Weights of a small audio embedding model: arch wavenet, depths [14].
Rows from block 8, named by matrix and row number. Rows with one number belong to one channel. Each number is 128 + 32 x the weight over its row's rms, rounded and kept within 0 to 255. All counts start at 0. After the name is the row's rms in percent of the matrix's.
# filt: filter width-5 conv, dilation 8 (model.blocks.8.filt.weight, 384x384x5), inputs 162-170, a 5 kernel for each
# gate: gate width-5 conv, dilation 8 (model.blocks.8.gate.weight, 384x384x5), inputs 162-170, a 5 kernel for each
filt.310 095 [ 88  57 188 125 142 159 132 149 191 102 146 175 105  61 146  52 152 104  84 121 174  48 150 124  92  80  91 160 103 107 125 129 135  94 114  49  78 166 120 102 169 127 121 110 150]
gate.310 095 [ 98  92 136  79 138  55 177  81  84 172 173 122 131 122 148 113  92 120 116 191 157 104 143 138 105 111 117 144  61 176 119  75 109 137 114 174 131 170 139 110 138 124  84 110 143]
filt.311 100 [133 135 115 103 133 185 146 151 133 124  60 109  91 101 139  93  97 149 123 207 123 104 141 135 223  96 119 104 158 122 165 118 120 156  91 122 115 147 152 173 127 139  78 118 125]
gate.311 101 [ 97 120 127 164  81  96  52 159  92 151 160 134 127 124 104 109  80 101 171 126 130 136 175 118 128  99 132 134 147 152 125  94 128 117 102 111 161 159  89  91 142 107 116 121 134]
filt.312 093 [175 114 135  50 135 126  61  96 190 164 132 141 117 133 110 153 136 140  96 153 141 146 116 118 158 100 117 140 110 163  90 214  54 121 196 118  51 152 184 171 128 109 116 110 159]
gate.312 094 [ 75 153 142 145 138 164 102 150 110 107 107 176 138 145 148 136 112 124 150 162 116 148  65 168  93 110 171  95 158 130 149 163 110 175 118 108 160  85 171 139 137 112 215 151 120]
filt.313 103 [163 157 122 100  81 118 214 157  55  94 142 134 177 178 114 135 138 124 107 126 153 112  90 128  80  92 155  81 142 126 108 155 153 163 150 118 165 151  69 141 164  92 143 134 103]
gate.313 103 [157  79 148 107 124 108 135 159 167 105 165 126 121 106 144 141 162 158 117 147 142 102 152 153 140  92 158  60 106 115 101 135 128 174 106 149 105 128 144 140 119 121 132 125 106]
filt.314 101 [150  74 172 122 193  94 168 162  75  91 166 165 157 107 115 106 173 195 118 159  73  73 107 124  98 123 167  95  95 180 174 144  82 156 136 158  84 133 123 125 132  83  83  61 137]
gate.314 097 [138 104 130 135 162 127 179 146  93 133 152  94  78 132 156 112 108  96 114 177 106 156 113 169 125  74 159 143 118 123  99  84 144  84 114 157 145  99  90  97 126 101 160 153 107]
filt.315 100 [ 86 118 136 134 139 172 102 128 167 109 163  68  99 125 153 158  87 185 192 144  95 165 158 103 114 146 107 162 168 165  75  86 147 122 112  86 112 118 109 160 141 157 108 105 101]
gate.315 097 [125 181 147  99 171 176 159 217 173 131 156 122 122  95 185 114 110 171 198 158 147 166 114  75  67 164 152  62 157 134  72 140  83 157 153 108 159 167 172 123 167 109 128 134  93]
filt.316 100 [113 121 114 101 166 101  89 103 147 148 164 134 149  80 137 172 143 130 113 160  95 113 128 135 191 113 111  71 155 131 158 111 153  96  93 100 111 105 104 168 125 149 182  90 139]
gate.316 099 [140 158  75 106 144 151 108 101  87  94  62 122  60 131 119  97 132 120  85 183 152 161  95 145 115 118  31 193 139 113 128 139 190  87 193 186 153 143 108 129 203  98  92 106  95]
filt.317 090 [129 145 124 143 164  80 139 137 152 165 156 112 104  86  87 174 129 180 156  98  99 129 158 160 123 195  70 172 180 129 150  80 102  81 150 151 164  60 148 138 155 104  77 142 167]
gate.317 090 [136 108 137  89 159 139 130  80 163 140  76 131 203 123 188 100 134  80 145 127  89 117 142 126 137 119  99 114 157 144 174 159 152 127 129  93 134 176 118 117  98 155 117 153  72]
filt.318 105 [ 93 124 180 150  85  79  79 171  75 105 139  96 161 163  70 125  99 133 185  91 107  96  76  99 134 138 137 107 173 129 163 108  84 115  91 124 126 212 134 175  82 140  98 148  85]
gate.318 106 [106 108  82 182 129 127 154 108 105 158 120 140 130  54 143 109 161 127 130 127 131  86 141 132  75 139 186 127  78 110 124 135 153 115 132 114 116 119 151 173  99 176 116 166 140]
filt.319 105 [122 134 169 147  95 113 154 108  85 112  74 154 115  90 127 106 134 129  61 107 123 105 180 111 101 144 147 204 158 117 115 131 113 162 106  91 164 131 146 133 144 146  76 116 133]
gate.319 105 [157  75 112 170  84 118 107 163 170 170  92 147 150 117 138 159  78 124 114 120 172 145 103 125 151  81 171 132 192 110 196  97 103  75 215 147 165 157 137 158 119 162 126 163 140]
filt.320 094 [ 95 170 139 174 115 126 190 167 128 108  88 141 143  70 137 120 131 133 139 119 114 131 116  95 139  88 112 139  74 135 119 126 108 169 116 118 193 100  94 170 139 147  96 107  97]
gate.320 096 [151  75 150 151 179 113 146 123 124 117 134  98 112 140 119 128 128 155 129  85  85 156 122 160 131 138 157 115 128 165 131 178 111 151 132 132 121 115 110 109 138 159 147 130 179]
filt.321 096 [162 146 103  86  80 159 119 159  60 148 105 141 124 175 130 121 169  95  55 145 156  95  69  77 158 139 111 155 169 128 141 124 114 152 112 117 108  56 155 113 189 142 113 163 153]
gate.321 096 [108 134  89  92  71  91 135  91 139 174 177 127  41 146 157 138 121 161 110 157 141 134 132 147 189 118  94 124  92 167  79  95 138 178  94  55 110  64 183 121 144 160 161 157 158]
filt.322 103 [123 176 103 164 118 129 114 106 136  96 139 112 174 107 137  80 106 104 120  73 130 114 117 119 121 180 135 103 126  64 116 124 138 138 109 104 139 131 146 134 186 125  96  81 160]
gate.322 099 [175 124  85 155 115 129 174 161  91 145 116 126 225 163  99  76  88 130 129 171 118 150  74 132 117  78  56  49 106 197  78 180 106 113 136 125 138 108 121 172 103 158 114 109  90]
filt.323 100 [112 122 148 111 156 156 147 182  90 131 123 118 109 198 132 143 164  47 142  57 113 139 129  85 138 114  95 128 161 185 131 138 156 124 165 158 157 134  83 123 123 129 130  97 178]
gate.323 099 [136  98 171  77 169 108 157 111 198 142 130 173 146 167 124 193 118 130 132 126 140 152 105  63 153  98 115 139  90 183 106 143 136 152 103 128 121  97 118 137  71 117 173  99 186]
filt.324 097 [102 156 102 144  90  81 149 116 111 104 189 138  75 110 118 144 110 103 135 145 139 125 138 137  90 117 143  71  59 160 154 129 105  58 161 138 169 108 112 103 178 133 115 137 125]
gate.324 099 [143 140 136  83 135 155 161 100  97 121 110 149 162 130  98  74  94 107  76 135 108 122  50  75 112  80  90 179 169 145 136 188  53 197 173 171 137 124 106 105 114 133 113 157 114]
filt.325 101 [169 187 144 136  46 128 177 160 103  95 147  94 116 113 169  94  97 128 146 124 122 120 118 133 128 101 151 156 135 170  72 141 119 122 144 141 139 180 135 134 112 162  98 159 118]
gate.325 107 [ 99 155  86 151 113 183 141 155 118 192 144 143 161  40 157 120 136 146 101 196 132 126 191  97 119  74 115 101 119 126 148 100 180 184  94  94 116 136  84  94 131 130 174 104 151]
filt.326 099 [117  88 156 123 103 104 136  88 119  95 123 119 142 137 120 149 147 102 141 100 128  50 120 146  98 100 104 148 139 146 145 134 175 122  95 115  91  86 144 149 145 102 173  56 146]
gate.326 099 [120 139 164 142 150 127 118 130 139 159  70 157 146 120  97  98 140 125 134 154 109  84 116  69 112  91 141  36 127 135  94 106 165 135  70 171  90 121 126 155 181 133 158 183  38]
filt.327 108 [155  58 124 132 134 115 121 110 146 166 154  47 181 130 119 135 145 121 165 117 144 163 103 142  74 121 170 124 164 117 162 142 125  79  87 137  96 145 126  60  87 149  96  85  96]
gate.327 108 [119 125 188 170 120 104 128 127  91 156 210  69  58 148 143 132 117  97  66 115 128 128 109  71 160 137 111  92 101 228  82  76  88 187  73 160 143 120 154 185 183 152 118 140 130]
filt.328 105 [178  49 161  73 148 123 105 132 106 137 104 114 146 123  60 115  99  76 116 126 140 113 181 103 105 105 127 134 171 118 165  99 173 191 112  97 141 155 134 123 175  82 176 152 108]
gate.328 109 [152 171  17 127 158  56 138 134 124 152 104 151 171 136  89 143 173 113  90  76 141  78 138 151 125 161  92 181 110 131  85 148 176 102 129 126  69 104 133 202  98 129 112 118 116]
filt.329 099 [ 77 129  63 166 130 146  81 142 128 107 109 182 115 114 139 172 129 125 150 126  75 124  92 140  56 119 142 114 164 108  74 115  91 156 157 161 122 103 161 118 109 138 169 105 115]
gate.329 099 [126 133 115  86 126 165 127 135  89  71 163 102 121 196 135  68 157 178 107 106 126 153 197 146 144  47  93 127 121  88 129 139 152 146 131  75 161 116 113  78 168 144 152 105 122]
filt.330 104 [100 144  89  85 101  97 123  81 134 185  88 161 188 132 136 119 152 105 148 196 133 125 131 175  57  62 124 121 103 167  91 111  79 128 136 105 136 140  93 119 147 178 142 144  78]
gate.330 101 [140  50 113 144 142 135 176 151 137  97  83  92 117  86 166 115 161  61 199 108 105 105 127  81 116 180  88  53 179  82 151  69 147 158  84 110 147  92  76 124 118 141 132 136 165]
filt.331 099 [119 113 191  72 151 102 148 165 153 162 120 127  65 114  71 124 148 157 136 150  90  97 105  88 142 135 159 140 140 121 139 133  91 195 102 196 151 151 110 149 139  82 129 134 141]
gate.331 100 [154  99 117 114 164 165 125 162  97 104 159 143 168 132  89  91 117 138  95 107 148 120 100 124 146 169 169  83 103 100  96 159 178 116 131 133 162 155 117 129 103 128 211 136 200]
filt.332 109 [163 176 168  97 137 142 144  87 137 182 106 132 116 143  91 131 113 131 195 122  93 101 101  98 150 100 173 179 145 160 139 152 121 140 105 101 106 126 148 124 177 128 120  94 180]
gate.332 107 [113 104 177  83 117  95 112 141 133 146 179 194 142 123  90 137 107 124 146 126 129 133 131 106 161 125 147  90 197 142 186 178 123 150 111 137 205 116  88 105 147 109 134 124 139]
filt.333 102 [135 137 107 142 174 109 108 147 114  87 147  56 165 124 101 121 144 105  96 168 110 184 133 126 120 140  77 107 137 156 118 127 136 184 166 130 135 128  79 136 152 108 136  50 116]
gate.333 098 [ 62 140 158 151 208 104 118 159  96 110 156 123 113 149 181 159 127  92 133 133 130 125 122 138 115 174  98  89 186 124 112 129  91 159 148  67  95  97 128  94 117 127 107 100 101]
filt.334 107 [100  91 103 136 141 123 135 144 140 151 127 144  71 173 118 119  68 110 160 161 153 138 157  91 142 104 104 128 159 138 147 215 169 118 146 108 152 208 108 132 108  88 139 171 169]
gate.334 105 [ 80 158 126 118  69 157 133 122 148 130 112 128 117 115  81  72 115 141 177 176  89 130 144 122 169 202  72 130 167 135  92 167 161 134 116 152  95 133 131 125 156 106 150  95 174]
filt.335 102 [119 178 145  89 203  91 121  79 158 140 165  70 161 147 136 118 154 164 143  76 158 136 115 126  90 139 142 152 170 163 116  83 157 112 120 112 172  48 130 136  88 109 130 117 109]
gate.335 106 [ 85 110 113 180 127 154 142 113 106 161 116 136  98 141 185  95 113 129 114 188 158 138 139  70 166 166 131 164 110 170 169 107 127 161  97  75  97 155 106 153 116 107 123 178  93]
filt.336 094 [111  77 141 142 127 161  90  95 160 171  99  82 120  98 107 152 189 120 139 140 152 126 147 164 121 104 188 145  60 151  72 126  39 137 162 157 169 154 167 123 110 102 139  64 167]
gate.336 097 [151  76 130  92 134 145 123 176 112 113 115 108 103 106 125 216 182  63 147  96 147 175  68 129 129 152 143 152 140 141 101 112 142 185 129 141 119 142 146 129  98 163 168 135 153]
filt.337 091 [102 122 170 142 148 101  34 174 121 189 117 112 113 173 134 145 144 133 123 123  72 106 160 112 151 113 130 142 130 167 150 107 155 127 109 167 149 124  95 125 195 176 113 123 120]
gate.337 094 [136 202 128 133 188 138  79 153  99 107 124  91 118 134 156 132 104 101 150 148 108  87 117  90 131  97 183 137  97 186 151 101 176 167 166 149 133 140 101 161 187  67  99  99 133]
filt.338 101 [116 119 159 153 158  88 110 115 145 140 142  70  99  83 156 149 126 113 178  90  68 120 117 146  63 100  75 121 215 129 113 119 177 132 132 114 112  61  99 174  68 138 152 129 175]
gate.338 107 [163 158 105 141 116  96 106 115 127  99 126 121 152 136 101  92 147  90 175  64 132  94  69 159 117 132 112 196 165 168 110 122 100 145 159 139  92 135 177 126 144 156 148 130  87]
filt.339 104 [157 140 154  52 125 118  59 137  95 141 108 131  86 126 130 113 122 129 158 166 125 191 113 112 169 142  83 107 100  84  87 139 135 199 137 137 142 103 111 224 143 133 112 176  85]
gate.339 105 [142 114 180 171 140 120 102  88 167 117 138 137 115 180 189 199 169  53 155  94  67 119 202  69 161  85 164 113  60 128  62 109 116 139 140 121 177  98 178 142 140 112 154 185 109]
filt.340 103 [201 100  89 121 161 134 102  70  94 107  64 113 147 135 182 174 128 120 101  77  92  77 156 105 109 132 126 139 175  97 117 147 160 135  98 103 135 147  75 128 162 101 133 110 109]
gate.340 106 [ 88  95 159 133 122  88 113 120 116  93  89 107 165 168 207 146 156 145 117  64 133  85 192 146 118 158 116 116 101 136 146 116 135 154 127  51 165 101 125 139 124 117 186 133 105]
filt.341 103 [ 95  87 129 121 126  38 104 193 175  91 139  93 120 120 156 161 155 159 126  88 121 128 126 103  87 154 156 144  96 126  93 120 108 134 169 127 134 136 142 143 151 122 130  90 133]
gate.341 101 [142 116 113 125 147 122 141 176 113 109 141 162 129 185 135 125 124 123 139  92  89 185 137 112 116  87 146  24 199 161 165 159 155 139 141 103  98  95 124 146 124 115 132 101  83]
filt.342 100 [109 153 116 148 107 162  28  91 148 140 124 104 133 153 128 111 128  91 157 145 131 152  66 152 109  79 161 128 128 132 137 122 120 157 152 129 104 131 108 112 157 122 122 123 133]
gate.342 103 [142 108 108 185  91 127  59 111  96 136  93 136 101 112 108 120 168  94  98 107 102 152 143 110 140 178  59 171 123 113 156 112 110 160 121 134 133 104 118 143 103 160  96 151 133]
filt.343 093 [100 145 181 123 128 135 107  96 163 131 151  62 103 126  92  78 168  83 145 161 171 167 121 135 137  69  82 189 134 124 118 118 168  96 115 103 177 136 124  76 101  62 138 138 137]
gate.343 096 [ 81  97 113 142 150 119  52 153 152  74  45 120 103 148 141 105 165 169 122 177 141 144 133 129  96  87 151  82 126 134 120  99 133 151  71 126  90 141  96 118 149 142 141 162 153]
filt.344 097 [146 142 163 110 148  93 122  98 138 125  67 144  78 102 135 109  83 129  69 170 143 109 138 171 175  92 180 135  87 111  96 134  79  88 106 151 136 116 182 138 115 171  67 134  97]
gate.344 102 [163 164 183 110 132 102  86 213 137 120 128 143 138 144  96  99 129 131  83 127  95 138 131 130 116 139  58 150 127 129 180  91 128 133 137 125 144 198 103 124 176 131 157 130 112]